python train.py --model="spectrogram enhancement model" --dataset="songs of 200 made-up bird species, synthesised, often over outdoor noise" --train_examples=39062 --gain_aug_db=6 --n_mels=64 --hop_length=160 --input="log_mel" --win_length=400 --task="enhancement" --loss="l1" --arch="unet" --norm="groupnorm" --activation="mish" --weight_standardization=false --pixel_unshuffle=2 --widths=[48, 48, 96, 192] --blocks_per_level=3 --block="basic" --attention=false --upsampling="nearest_conv" --init="xavier_uniform" --residual_init="scaled_by_depth" --optimizer="adamw" --lr=0.0018 --beta1=0.85 --beta2=0.98 --eps=1e-08 --steps=8800 --batch_size=256 --epochs=57.7 --lr_schedule="cosine" --final_lr_fraction=0.1 --warmup_steps=880 --weight_decay=0.0
Rows from block 6 of a small spectrogram enhancement model, named by matrix and row number. Rows with one number belong to one channel. Each number is 128 + 32 x the weight over its row's rms, rounded and kept within 0 to 255. All counts start at 0.
After each channel's rows are labels from the 100 clips, of 14848, where the channel reaches its highest value: "strongest on" is what is common among them. Only what is clearly more common there than usual is listed. The data: songs of 200 made-up bird species, synthesised, often over outdoor noise. In brackets: how many of the 100.
# convs0: first 3x3 conv (model.enc.2.0.convs.0.weight, 96x96x3x3, each kernel summed), inputs 0-95
# convs1: second 3x3 conv (model.enc.2.0.convs.1.weight, 96x96x3x3, transposed, each kernel summed), outputs 0-95

convs0.58 [ 42 118 171 179 106 135 173  77 134  93 111 108 153 169 123 133 121 123 131  98 117 149  89 143 135 126 161 203  99  56 184 128 111 122 114 142  96 121 119 117  87 121 138  83 129  53 176 160  88  86 125 120 179 136  85  74 124 130 108 129 109 153  89  72 129  97 157 134 135 135 170 154  93 156  96 102 143 122 131  91 130 162 132 183 163 150 135  94  84 139  86  85 151 115  81 108]
convs1.58 [159 170  47  94  92 103  81 149 135 129 113 126 114  55 183 131 155 114  83 109  98 138 135 177  84 164  86  61 172 154  65 129 149 173 168 127 126 160 151 127  84 118 123 134  78 202 124 142 132 162  99 168  94 181 126 159 164  80 105 116 118 155 175 150 126 161 146  88 134 129 131 123 141 138 105 151 128 124 110 123 115 125 102  75  85 104 100 141 170 129 175 143  77 144 143 112]
strongest on: crickets (43); stream (34); click (34)

convs0.34 [113 102 105 111 102 105  66 163  80  59 144 117 153 138  98 125 132 130 151 145  87 139 123 151  94  65  84 138 132 148 114 122 104 114 126 133 112 125 160 137 151 168  60  63 105 139 130  90 115 177 130 162 123 112 120 124 178 156 149 153 152  93 124  77  45 117 105 149 104 129 164 143  78 109 162  86 115 120 136 150 160 132 107 132  92 103 161 169  26 166  87 103  89 127  70 114]
convs1.34 [114 124 129  67 164  81 162  90 157 146 191 139 111 144 103 103 136 111 137 138 217 184 166 137 110 179  56 128 146  93 111  86  97  97  74  96 194 166 147  88 117 152 143 129 138 136 116 104  85 107 136  70 154 136  97 141  92 121 131 154  92  95 142 123 164 134 177 124 152 147 108  76 161 180 101 145 125 157  84 132  82 104 147 117 167 126 110 121  99  80 139  97  92 177 146 121]
strongest on: pink noise (51); wind (40); rumble (25)

convs0.40 [104 101 121 187 141 163 176 156  96 106 125 160 109 124  93 166 153 142 133 124 145 198 107 148 150 165 172 138 137  69 133 131 100 141  71 133  71 151  92 142 119 116 123 164 116 155 135 137  76  76 148 115 163 139 122 120 100  97 128 123 169 148 111 104 134  55  54 164 144 138 155 135 125  81 109  87 177 102 137  26 163 182 112 150  79 114 135 111  98 118 141  72 147 157 150 122]
convs1.40 [154 145 119  67 137 119 115 134 141 104 121 134 179 139 109  81 105 106 118  87  95  88  89 111  81 112 104 155 142 181 106  80 133 124 130  81 146 124 161 119 101  80 117 121 143 169 168 154 149 113  76 206 121  88 125 152 141 111 140  83 173  91 153 137 166 193 192  49 139 113  76  99 135 120 156 134  89 126  67 123 105  63 130 106 150 116 107 134 141 133 142 146  98 185 110  76]
strongest on: reverberation (66); text has "room" (66); text has "reverberant" (66)

convs0.59 [ 98 120 125 143 157 112 130  95 102 155 169 136 143 107  97 149 201 148  89  96  97 113 139 144  94 221 116 141 129  73 135 147 139 128 149 124  46 180 134 130 160 139 127 109 134 122 141 144  95  69 154  97 138 146 163 133 101  89 137 156 129 136  88 109 134  85 151 128 160 173 146  94 146  16 141  86 172 166 162 117 162 161 184 116  85 142 154  81 133 119 170 116 130 167 103 112]
convs1.59 [145 123 139 125 159 128 122 172 197 164 112  85 131 122 147 130  64 142 109 117 136 109  92 113 119  86 118 181 144 156 131 159 103 123  81 119 159  89 187 120 157 118 117 105 140 141 139 136 124 186  76 199  91  89  84 163 216 121 176 105 169 117 118 111 122 151 136 112  80 120 168  84 100 152 175 158 134 126 158 134 115 131 127 101 126 108 148 168 100 212 139 128  96 204 144 161]
strongest on: stream (37)

convs0.26 [126 121  89 172 124 110 112  99 175 190 105 103 135  88 145 128 127 136  94  93 128 140  90 124 166 158 139 110 144  89  54 133 110 109  99  89 223 102  82 133 135 130  84 124  89 103  81  80 101 148 139 120 143 185 163 133 143 115 156 134 105 201  70  81  56 106 138 137 132 108 118 139  60 116  58  76 106 103 129 115 111 134 102 114  76 134 134 132 126 159 121 116 118  78 120 134]
convs1.26 [147 113 127 146 172 152 122  87 181 105 151  98 160 209 112  80 108  98 147  93 160 125  87  86 136 178 137 166  98  99 131  96 124  94 120 156 157  86 158  99 110 122 139  96 148 157 188 107 110  63  94 147 142 115 116 107 116 135 131 113 156 104 160 110 133 169 140  95  74  97  95  96  99 158 158 134 108 160 148 169 141  96 148 128 150 148 141 107  35 143 140 112 191 186 134 204]
strongest on: crickets (40)

convs0.92 [112 114 153 121 174 103 165 148 107  66 169 158  84 165  41 143 157 173 152 149  86 142 121 157 160 111 125 140 150 127 129 153 115 145 147 122  93 185 129 141 180 125 132 108 190 109 173 144 130 108 135  83 121  79 134 118 106 128 133 163 187  80 177 188 160 190 148 108 115 138 124  81 121  87 174  96 137 158 119 106 158 155 122  93 192 121 151  71 108  91 128 157 128 184 134 114]
convs1.92 [127 170 154 110 109 140 180 202 128 160 116 110 149 191 106 130  97 140 116 135 145 141 141 166 115 124 138 142 165 126 139 103 157 102  81  91 156 125 149 178 123 172 135 147  74 158 133  80 101 234 126 189 125 131 164 186 115 163 165  93 160 148  94 131 134 196 134 175 122 156 164 161 108 169 145 149 142 115 177 108 124 175 162 136 151  85 151 177 113  76  97 130 150 147 144 146]
strongest on: rain (34)

convs0.65 [122 137 129 138  86 110 131  88 125 180 138 137 111  70 129 143 189 122 109 132 115 118 127 148 111 197 136  64 109 124  80 138 122 136 155  89 140 162 101 137 147 160  79 147 103  85  83 114 146 121 151 102 155 195 155 150 110  36 116 141  77 139  79 102 118  76 143 125 176 120 106 119 153  88  59  89 165 128 135 121  79 106 146 123  83 150  99 110 186 133 159 167  82  65 136 138]
convs1.65 [174  93 127 138 189 133 117 143 188 132 135  79 148 160 126 143  66 148 137  81 151 104  91  81 137 122 113 176 117 154 156 139 124  80  73 161 118  76 157 107 144 135  96  98 149 140 175 149 134  92  85 160 102  94 118 122 143 138 142 110 147  90 105 140 124 165 158 122  77 123 158  72  95 165 160 126 156 130 172 118 155 128 167 132 120 150 144 167  77 188 114 159 163 212 117 207]
strongest on: stream (40)

convs0.52 [108 114 179 131 130 113 197  80 180 122 188 103 143  97  56 140 124 139 133 152 175 165 114  74 199  94 146 151 118 107 130 127  89 115  84 111 210 103 152  89 138 113 139  93 134  55  64 123 122 110 151 103 140 111 110  92 157 130 155 150  99 110  98  84 125 122 139 111  88 144 140  82  94 148  98  70 121 142 117 121 135 108 151 143 165 152 101  81 120  94  68  76 113 106 135 133]
convs1.52 [184 157 119 106 153 141  88 140 118 156 118 195  84 141 161 102 159 103 114 126 148 123 157 156  70 149  93 114 154 141  93 123 168 107 159 148 115 162 109 194  89 137 159 135  82 201 171 113 112 179 155 160 103 159 178 184 155 106 118 151 174 139 154 154 168 174 130 112 133  94  74 126 170 158 105 198 108  98 104  67 126 101 108 147 121 122 180 141 194 132 143 153 136 120 112 142]
strongest on: stream (42)

convs0.37 [ 95 136 154 116 124 110  69 128 138 132 136 130 139 171 124 151  96 132 146 115  91  94 124 116 108  91 150 181 123  99 165 112  87  47  88 118 137  83 170 148 152 145 111  97 115 107 149 103 144 186 157 184 169  96 142 140 184 184 161 188 137  86  62 106 102  91 156 133  81 153 140 153  75 112 122 104 103 139 116 149 130 115 125 159 134 126 182 123  87 142  64  91 127 114  65  61]
convs1.37 [ 96  95  96  76 129 110 158 100 107 153 134 115 131 150  90  86 168  86 126 135 154 176 136 160 116 170 108  82 131 106  91 117 115 168 166  89 182 156 145 111 101 106 153 154  91 131 106  93 121 132 116 114 151 135  92 106  79  96 120 124 133 126 171  98 162 163 143  76 175 122 113  93 177 162  93 149  67 172  86 156  97  98 147  88 151 104  95  88  72  87 185  86  70 112 186 159]
strongest on: pink noise (78)

convs0.27 [150  59 110 169 134  89 130  68  86 122 106 182 130 133 136 142 126 132 111  97 140 107 181 157 113 212  91  76  98 157 143 158 150 143 145 127 109 171 117 137 177 113 135 157 119 100 147 117 184  90  91  83 125 122 102 101 111 126 133 110  97 105 115 121 101 134 144 149 120 141 121  66 143 102 106 122 168 181 114  67 108 129 156  50  74 135 118  78 210 118 170 185 147 138 131 148]
convs1.27 [118  81 144 131 122 102 127 167 116 185 154 102  47 121 204 137  96 116 127 124  90  89 140 150 162  72 132 176 133 165 137 222 105 106 142  81 133 114 122 158 128 170 101  96  92  86 149 123 121 168  87 152 103 107 164 141 155 112 138  72 135  60 120  78  75 146 134 110  77 106 139  71 104 142 106 124 105 138 123  92 120 104  94 141 110 126 110 127  98 198 105 140 139 128 152 172]
strongest on: harsh note (43); first syllable: harsh note (34)

convs0.90 [ 89 104 137 103 133 152 155 150  93 162 146 107 109 155  83 138 100 156 150 176 140 138 127 145 149 102 134 123 171 139 122  97 109 120  90 105  95 106 138 159 103 170 104 134 114 141 145 146  61 164 133 143 163  77 129 104 137 147 191 121 160  95 162 206 153 185 134 112 119 124 148 113  96 105 164  69 122 130 179 124 164 130 141  67 172  88 143 101  44 122 113 160 135 179 207 194]
convs1.90 [147 126 129 142 157 129 128 107 152  93  99  81 192 159 162 110  87 135 143 114 185 126  72 153 108 182 107 168 116  69 150 140 161  57  93 131 115  94 116 105 142 131 126 119 132 138 139 121  93  17 151 128 124 131 158 140 211 120 141 102 158 152 111 127 114 159 206 133 115 123 120 174  80 132 163 131 122 129 169 121 152 104 152 143 147 163 151 151 102 195 110  76 143 172  85 137]
strongest on: crickets (66)

convs0.1 [112 108 132 122 151 134 107  67 104  65  92 137 138 120 117 104 139 151 139 129  76  81 106 116  91 162 131  52  98 135 119 119 123 174 118 136  57  83 112 127  66  97 176 109 132  93 116  95  97  37 114   2  91 124 153 130  90  56 103  94 119 125 163 147 133 147 132 144 160 126 121  95 159  92 131  83 128 129 141 138 126 116 144 131 173 149 110 102 118 130 160 145 124 119 148 106]
convs1.1 [128 109 170 130 140 132 125 167 151 123 134 136 142 153 101 182 113 160 135 148 195 142 134 114 125 139 120 178 154 138 175 147 152 158  75 111 124 140 186 147 174  86 151 154 106 144 182 135 109 208  92 107 106 113 117 123  93 194 178 151 161 136 123 179 147 146 126 158 101 164 184  99 134 203 155 177 157 134 175 115 137 156 211 151 165 116 139 170 140 118 103 132 167 167 167 158]
strongest on: rain (34)

convs0.61 [ 65  59 140 144  94 105 124 118  95 154 158  99 110 146  49 160 100 162 154 141 141 157 122 141 171  82 135 143 141 108 115 101  88  86  65 108 184 101 155 104 133 119  74 133 119  77  92  89 117 186 143 103 163  64 117  98 123 147 116 145 112 111  80  48 122 109 117 126  65 127 169 118  90 139 106  92 103 142 135 131 127 138 146 123 145 111 123 102  69 101  68  78 122  89 113 127]
convs1.61 [160 153 111  98 158 108 111 127 177 140 145 166 160 173 158  62 137 100 130 125 190 134 139 153 110 167 121 141 146 150  84 127 124 164 139 110 116 154 125 153 108 174 154  99 197 159 167 115 130 136 174 133 162 179 193 173 155  94 125 160 201 145 142 126 141 170 122 102 161  92  87 132 162 131 192 140  85 147 112 163 109  92 119 149 132 150 206 140 172 168 108 134 146 184  85 165]
strongest on: pink noise (35)

convs0.64 [104  86  99 159 106 122 122 127 136 161 111 129 123  68 107 172 195 136  99 143  71 133  81 139 166 187 125  79  67  66 110  85  82 142 157 132 124 162  63 116 131 128 114 137 101  98 107 124 124 134 158  99 162 186 160 123 111  70 105  85 126 155 130  52  93  71 119 159 159 155 142  87 122  59 102 129 153 137 139 132 109 140 126 132  66 134 149 103 166  95 133 110  85  91 127 143]
convs1.64 [193 159 125 119 158 118 106 139 197 118 151 125 192 144 105 137  46 144 129  93 157 109  72  89 111 152 110 153 151 160 146  93 105  88  39 142 143  90 189 124 127 129 106 112 174 192 160 164  98 104 135 151 119 121 145 167 157 123 150 156 143 124 143 166 144 152 149 112  73 129 133 104  91 141 164 122 144 143 111 155 113 117 152 133 124 144 165 144 118 167 112 161 147 241 103 128]
strongest on: crickets (55)

convs0.57 [ 94  99 121 122  92 154 127 135  91 136 126 151  86 133  51 130 150 154 138 125 107 135 122 154 159 178 152 128 147 100 127  92 152 170  76 102 102 128 152 162 129 101 113 154  92 150 164 135  52 127 135  93 174 128 119 117 110 121 164 209 135 146 142 157 195 158  87 119 128 151 160  90 140  41  98  78 125 148 144  92 145 165 180 128 137 123 119  82  47  68 171 139 149 137  98 129]
convs1.57 [143 168 138  90 180 138 110 161 189 112 131  94 198 149 124  96 120 141 121 120 166 117  93  99  86 110 110 154 163 147 106 154 127 118 101 112  98 119 163 113 148 130 143 100 202 149 108 170 116 172 112 193 111  93 117 158 149 112 114  63 172 155 103 105 142 177 169 122 121 117 123 138 137 177 228 155  97 136 143 216 125 106 150 144 132 114 161 144 126 143 105 122 119 211 152 154]
strongest on: stream (40)

convs0.94 [ 99 179 142 163 160 153  61 110 112 135  91  63 193 119 198 137 115 129 118  54 138 111  95 114  93 148 103 156 103  85 163 143 116 116 114 155 141  89 148  97 108 119 115  97  96 148 108 155  78 116 139 143 166 183 134 114 133 142 126 122  70 204  91  92 122  90 184 168 150 159 158 184  90 149  93 130 134  94 145 133 166 179 149 173 111 133 117 124  97 158 104  87 109 131  96 114]
convs1.94 [126 172  54 114  65 100  97 148 153 147 106 137 126  65 160 106 160  90  78 105 130 170 157 201 104 186 110  66 145 122  67 105  95 136 132 105 127 157 158 146  95 132  90 135 112 170  64 120 116 169 143 152 108 171 126 150 144  84 109 138 110 170 172 134  99 107 104 115 146 103 139 104 137 131 110 122 118 137 145 163  94 116  94  79  62  84 121 134 137 112 176 104  55 157 151 126]
strongest on: harsh note (41)

convs0.67 [ 89 111 167 131 125 127 207 101 164 108 161 119 173 162 118 137 123 117 124 174 204 193 118  94 203 109 168 198 128  73 149 132 108  78  77 137 139 117 113 118 143 123 177 111 164  79 133 147 141  71 183 108 170 163 124 120 151 142 142 168 109 175  96 135 129  85 158 131 106 159 134 131  84 119 109 114 131 161 121 106 116 116 138 137 157 166 110 104  84 131  79  86 190 123 124 101]
convs1.67 [188 182 104 115 118 118  61 156 122 117 106 160  98  92 147 125 149 103 106 122 100  91 151 141  48 146  82 105 160 165  90 115 148 123 199 115 102 139 109 143  94 120 111 109  97 197 132 157 113 136 119 186  83 147 150 160 171  81  86  84 139 140 180 134 136 178  97  95 112  86  79 102 138 133 119 163 127  82 107 105 103  85  64 118  96 101 126 148 188 142 150 156  92 132 126 131]
strongest on: text has "noise" (41); muffled (low-pass) (35)

convs0.4 [102  79  97 174 108 114 121 109  76 125  85 107 169 105  39 102  97 118 146 127 132 128  94 142 153 108 145 110 118 119  97  79  71 140  82 146 153  74 176 103  75 106 108 126 132  60 105  93  74  61 127  79 154  96 130 121  97  88  86 168 123 125 122  97 147  88 126 113 108  93 101 108 111  56 143  67  83 122 127 110 115 104 137 145 131 109  93  91  78 131 114  90 129  85 128 131]
convs1.4 [160 128 173 108 182 145 114 116 149 146 163 172 128 176 116 125 157 158 151 152 197 154 128 131 112 156  88 128 172 120 151 149 182 135  97 145 109 192  95 165 149 140 191 141 139 157 146 117 142 140 116  82 112 107 131 156 103 129 162 147 173 119 105 161 179 157  93 131 136 143 124 106 179 177 167 196 125 131 152 124 149 124 169 154 195 176 193 165 171 127 137 131 188 163 155 192]
strongest on: crickets (46)

convs0.84 [ 85  77 114 126  85  67  85 101  53 114 115  71 167 125 200 107  80 115 128  69 146  72 156  99 133 133  45 122  71 100 127 164 131 135 151 141 139  86 141  88 152 141 149  78 138  94 143 137 126  82  96  93 114 150  94  70 131 114 118 109  90 147 109  52 119 125 172 130 125 126 135 128 124 121 121 135 128 152 153 112 133 141 176  84 142 101 121  78  88 173  95  91 137 147 133 129]
convs1.84 [155 136  99 145  99 102 133 145 152 152 182 152  87  70 202 118 150 118 113 139 126 122 153 189 173  85 130 101 166 138 110 197  82 109 135 132 128 160 112 132 108 198  79  98 133 108  93 111 117 141 154  98 121 161 216 172 142  88 115 133  67 118 146 123  50  82  98 165 112 108 152  77  86 111 108  84 132 124 151 174 117 135  77 156  96 104 109 102 139 154 113 119 136 130 154 140]
strongest on: harsh note (50); first syllable: harsh note (41); clipping (30); text has "clipped" (30)

convs0.25 [ 88 111 129 156  91 111 132 153 116  92 109 135 132 141  53 116  96 143 177 114  96 171 159 164 161 212 121 121 125 185 194  93 139 155 110  97 128 148 152 153 116 108 115 155 149 130 128 155  85 109 113 110 143  98  97 127  92 166 151 184 114 147 134 166 172 136  55 137  81 112 123 118 159  51 108 101 151 193 124 130 100 151 121 138 113 120 149  81 112  53 154 191 144 111 112 165]
convs1.25 [109 173 183 126 180 132 133 203 130 123 126 108 159 180  28 102 147 141 143 147 168 119  90 137  68 106  82 143 175 142 117 123  99 151 172 150  94 113  70 114 185  98  98  96 156 160 106 112 110 163 158 167 139 115 136 137 165 112 115  41 152 150  91  93 129 164 103 153 158 103  87 174 113 134 159 162 108 131 117 155 115  95 140 137 145  83 104  98 128 108 144  83 103 143 144 162]
strongest on: text has "noise" (33)

convs0.43 [154 198 109 103 149 123  43 141 114 135  89 127 157 126 215 107 114  83 121  63 122 127 164 135  52 114 104 136 129 164 153 147 143 138 119 119  96  91  93 131  75 122 100  95  82 187 137 131 103 157 130 127 109 173 156 159 167 133 119 134 138 190 102 128  83  98 158 128 164 122 134 199  89 122 104 151  88  94 132 168 142 115 140 177 116  99 112 118 169 157  88 161  82 111  94 119]
convs1.43 [ 82 163 133 137 106 135 134  90 161  94 127  99 179  86 127 150 165 158 142 170 130 149 141 190 118 157 130  94  92  69 147 121 145 142 141 134 162 135 160  83 179  65 163 146 158 101  54 152 145  98 127 122 110 130 105  91 158 108 123 154  94 174 176 113 114  84 137 154 123 164 165 152 113  87 145 112 153 178 147 211 104 149 131 106 147 150 114 123 100 114 189  69  55 149 149  92]
strongest on: wind (43)

convs0.80 [121  85  94 155 133  96 104 134 107 121  83 154 152  78  89 173 126 121 150 135  88 127 100 144 114 166  87  45  42 180  85  71  86 196 137  88 148 147 117 127 151  90 115 149 139 113 105 125 142  80 127 138 136 127 116 112  79 126  97  98 129 162 124 106  91 138 134 127  82 151 163  58 119  76 120  77 157 152 160 153 158 143 176 120  91 129 133 110 176 122  93 161  74  92 130 137]
convs1.80 [146 143 178 105 132 147 168 164 146 145 148 159 165 159 100 128 119 135 165 173 196 150 130 137 140 132 137 186 162 108 180  97 103 108  72 135 176 161 167 164 166 152 152 148 143 166 166 112 127 185 181 131 150 123 162 192 153 168 180 208 171 128 141 168 135 132  92 160 117 133 107 152 111 167 176 153 124 152 124 180  90  98 130 152 184 134 180 133 111 105 108 110 170 140 167 138]
strongest on: wind (63)

convs0.20 [118 183 159 117 110 133 139  77 154 149 116 155  98  77 135 144 201 136 130 127 112 123 171 145 104 206 154  62 101 155 116 156 143 168 146  66  81 164  69 138 124 131 141 136 143 129 106 117 137  75 157  77 111 164 150 141 122  89 118 133 102 131 130 154 131 115 139 110 199 136 117 116 188 127  78  69 128 132 127 135 103 123 142 132 135 149 121 120 237  91 167 174  74 111 144 132]
convs1.20 [146  82 140 118 156 133 107 180 137 132 140  71 145 155  76 159  69 150 141 114 157 101 102 100 103  91 110 191 147 138 155 111 116 100 101 159 128  69 163 117 169 107 118 141  86 141 172 150 123 176  71 202  97  74  70 107 132 192 139 121 149  82 112 138 131 140 136 140  63 145 160 119  66 175 155 154 156 120 145  99 162 137 155 121 156 117 121 163  69 113 107 160 154 143 127 179]
strongest on: stream (33); clipping (28); text has "clipped" (28)

convs0.2 [ 81 144 120  70 138 121  55 143  55  84  47  71 159 141 123 108 115 116 154  83 101 110  97 138  66 144  68 136 103 154 168  67 114 145 130 100  47  78 113 114  84  85  68 105  75 162 156 133  97 142  94 155 105  81 103  95 116 119 125  80 136 101 151 142  71 153  86 137 126 135 138 147  84 114 148 145  95 132 135 136 144 147 144 109 143 103 129 135 116 147 111 133 132 125 135 138]
convs1.2 [108 101 156  97 171 107 158  89 151  65 175 126 150 155 105 143  98 164 145 163 221 150 163 129 136 149  71 169 128 119 154 113 140 108  56 135 157 133 163 107 186 151 160 139 163 108 126 153 116  95 151  36 151 140 126 128 131 181 173 198  99 111 130 127 164 129 182 163 132 172 139 158 130 121 150 140 141 156 107 148 121 126 182 127 160 154 110 131  98  85 120 100 133 176 134  80]
strongest on: text has "over" (90); pink noise (28)

convs0.18 [ 64 170 111 116 105 105  39  98 153 109  98 147  89  86 149 148 123 159 166 139  46 109  97 147 117 160  97  99 104  69 146 120 104  28 105 120 138 115 128 150 176 112  91  80  85  94 125 171 150 141 132 122 113 114 147 142 135 100  87  89  67 144 121 118  76  96  81 128  86 173 153 138 120 150 127 102 134 100 156 165  61 127 100 162 122 149 164 133 119  99 138 114 123 145 127 110]
convs1.18 [105  92 131 125 178 112 179 112 140 142 153  83 166 152  91 124 104 130 137  82 162 142 159 117  94 152 113 112 141 111 121 142 139 153 100 110 200 106 202  99 149 104  97 110 148 109 100 139 120  90  92 119 133 128  81 107  84 141 141 148  81  95 118 100 183 142 200 113 151 134 165  91 140 134 135 114 127 154 117 164 139 128 176 101 117 119  82 127  27 154 148  92  71 227 123 149]
strongest on: text has "over" (92); wind (63)

convs0.41 [ 98 150 153 187 143 146 161 104 142 111 102 157 140 138 158 144 147 126 133 115 116 164  57 159 119 184 191 162  95  41 160 151 113 124  99 150  82 159  51 161 119 138 143 160 145 101 165 166  74  84 161 129 174 182 151 124 104  73  92 122 145 176 124  79 147  88 111 148 188 127 141 164 112 105 128 119 174 119 120  93 118 176 103 157 140 140 142 131  97 159 146 116 153 135 126  78]
convs1.41 [162 136  75 115 141 106  90 126 167 100 136  94 159 100  78 107 138 125  94 116 105  91 110 104  97 119 121  77 133 182  92  85 117 153 148 117 119 118 172  92  97  75 129 109 120 185 144 165 156 112  68 201  60 105  76 131 127 114 126 117 130 115 154 155 152 147 139  67 103 109 112 102 110 105 101  94 124  84  98 134 133 117 102  83  83  85  37 101  93  73 152 142  87 138 129  91]
strongest on: crickets (46)

convs0.14 [131 109 129 162 156 145  98 137  97  41  70  92 153 174 126 144 135 122 122  67 111 131 127 125  73 131 108 174 129 106 171 109 103 128 134 148  49 146 100 129 110 117 111 101  66 172 211 157 109 105 103 177  92  84  80 106 128 134 105  95 181 100 112 145  90 150 136 165 120 142 155 182  96 158 109 110 153 130 145  64 172 156 142 159 130 128 138 149  94 127  60 105 142 153 112 105]
convs1.14 [ 96 122  81  61  95 123 141  76 117 112 141 126 115  64 104 122 178 131 109 191 153 171 107 180 159 127 110  84 138  95  87 108 134 125 129  93 139 163 113  85 116 125 155 176  94  82  60  84 135 111 118  93 104 134  95 113 128 108 119 152  99 148 177  97 105 102 118 112 139 165 134 134 132 127  98 157 107 165  83 156  80 113 112  94 128 116 105  92 122  38 169  93  81  77 173  84]
strongest on: pink noise (48); rumble (48)

convs0.5 [144 125 101 128 152 134 135  63 120 106  95 148 139  69 143 120 178 136 102 102 108 122 134 112 125 206 115  77  80  96 133 145 137 198 175 142 106 178  58 112 115  93 139 114 115 126 124 125 140  29 138 101 112 188 126 121  85  67  96  70  70 106 133 124 145 107 172 127 197 151 126  96 163  96  96 128 136 145 153 134 126 119 156 152 128 153 100 120 194 132 144 126 101 127 150 163]
convs1.5 [156 102 134 133 140 139 132 194 141 131 150 157  90 117  64 172 104 174 104 144 155 108 103 136 127  71 115 131 157 103 147 129 154  83  70 150 110 118 151 123 146 127  94 135 126 137 118 127 127 146  94 153  80  64 108 150 151 175 163 137 108  77 102 198 106 113  94 162  50 140 188  76  64 154 159 148 200  83 166 107 157 147 130 160 128  94 139 190 124 106 130 147 158 151 146 112]
strongest on: rain (35); thin (high-pass) (33); white noise (29)

convs0.78 [119 148 154 116 108 144  75 119 117 154  99 115 118 133 168 126  94 118 125  99  63  20  90 116 114 113 131 160 124 143 188 116 118  60 130  99  87  40 113 134  82  83 119  81 149 106 178 195 121 130  94 131 102  97 134 118  65  89  95 128 153  69 140 161 126 175 157 114 116  69  74 137 149 142 110  95 135 101 137 144  88  99 123 134 127 116 158 129 124 139 128 172 165 134 116 111]
convs1.78 [ 71  85 146 164 169 151 182 125 150 110 180  85 146 137  83 129 159 152 149 211 163 153  77 141 167  66 136 152 135  64 148 165 155 126 149 177 140 106 101 114 193 118 165 128 128  64  89 111 154 119 143 102 150 103 115  83 139 150 132 146  99 144 130 118 126  93 147 184 126 161 142 173  56 152 122 145 129 146 149 142 165 155 146 149 135 146 109 143  81  97 146  66 133 126 179 148]
strongest on: wind (58); pink noise (42)

convs0.66 [ 87 137 130 102  99 102  44 141 136 149 128 131 119 161 135 140  74 120 146 118 102 103 115 120  90 115 118 133 116 122 147  94 111  80 106 104 119  83 175 171 155 148  82 107 110 138 131  75 134 211 164 158 158 108 151 145 201 181 165 163 136  95  61 107  84 120 120 124  63 144 146 154  71 130 132 141  92 148 130 159 114 122 140 124  97  75 197 130 130 110  76 104  99 107  74  89]
convs1.66 [ 94  83 117  86 135 100 174  87 114 137 150 111 134 152  78  86 141  92 134 137 148 171 141 156 129 169 107  86 112  88 106 116 117 162 142  91 196 144 152  98 115  90 160 155 109 124 103 102 136 105 117  79 146 130  99 101  79 107 119 123 119 111 169 102 173 155 150  84 158 125 120  78 157 151 102 138  78 177  84 171 109 101 154  94 168 100  82  86  57  88 182  83  69 127 182 133]
strongest on: pink noise (62)

convs0.86 [104  87 106 175 100 112 118 153 114 148 132  92 111 109  44 147  99 136 181 133 129 126 140 154 151 113 154 108 130 142  98  50  97  97  72  97 186 104 172 126 149 113  75 152  92  95  78 121 107 121 116 162 130  75 103 128 148 175 184 196  98 111  94 125 150 133  96 102  55 103 105  91 100 112  94  86 128 110  77  57  97 107  89 108 141 150 104 119  84 115 123 127 140 112 112 133]
convs1.86 [151 109 177 133 156 176 140 104 115 135 129 163 129 198 146  88 192 122 168 176 196 151  96 122 138 135 114 134 123 104 149 166 138 133 160 159  97 159  75 166 116 164 193 127 120 133 178  64 129 145 139 104 138 133 173 127  91  92 118 127 186 132 112 138 152 165 119 141 156 120  85 142 156 177 147 181 101 112 155 144 170 114 160 195 173 148 159 103 140 143 119 112 207 138 150 185]
strongest on: crickets (39)

convs0.47 [149  59 117 216 138  49  97 141 133 168 128 157 142 123 151 101 114 152 132 108 179 150 120 123 141 171  74 124  89 178 149  88 106 147 163 110 182 125 168 128 149 109 134 100 127 118 178 150 151 130 151 134 155 152 158 148 172 170 110 143 151 177 114 114 131  95 177 161  91  99 135 117 138  68 155 106 145 171 111 148 120 122 110 128 178 163 185  84  79 198 112 171 134 144  90 109]
convs1.47 [125 145 119 208 128 146 123  97 132 173 152 150 118 148 149 109 178 110 138 202 124 102  93 104 151 123 171 120  72  55 135 142 148  97 139 182 159 110  61 121 137  86 156 125  98  80 146 129 133 104 138  51 122 161 139 107 113 103 111 178 122 173 131 113 158  78 109 172 116  88  84 133 100 126  48 149 140  74 164 103 127 146  73 167 110 135 125  93 107 122 140  94 149 121 164 158]
strongest on: stream (42)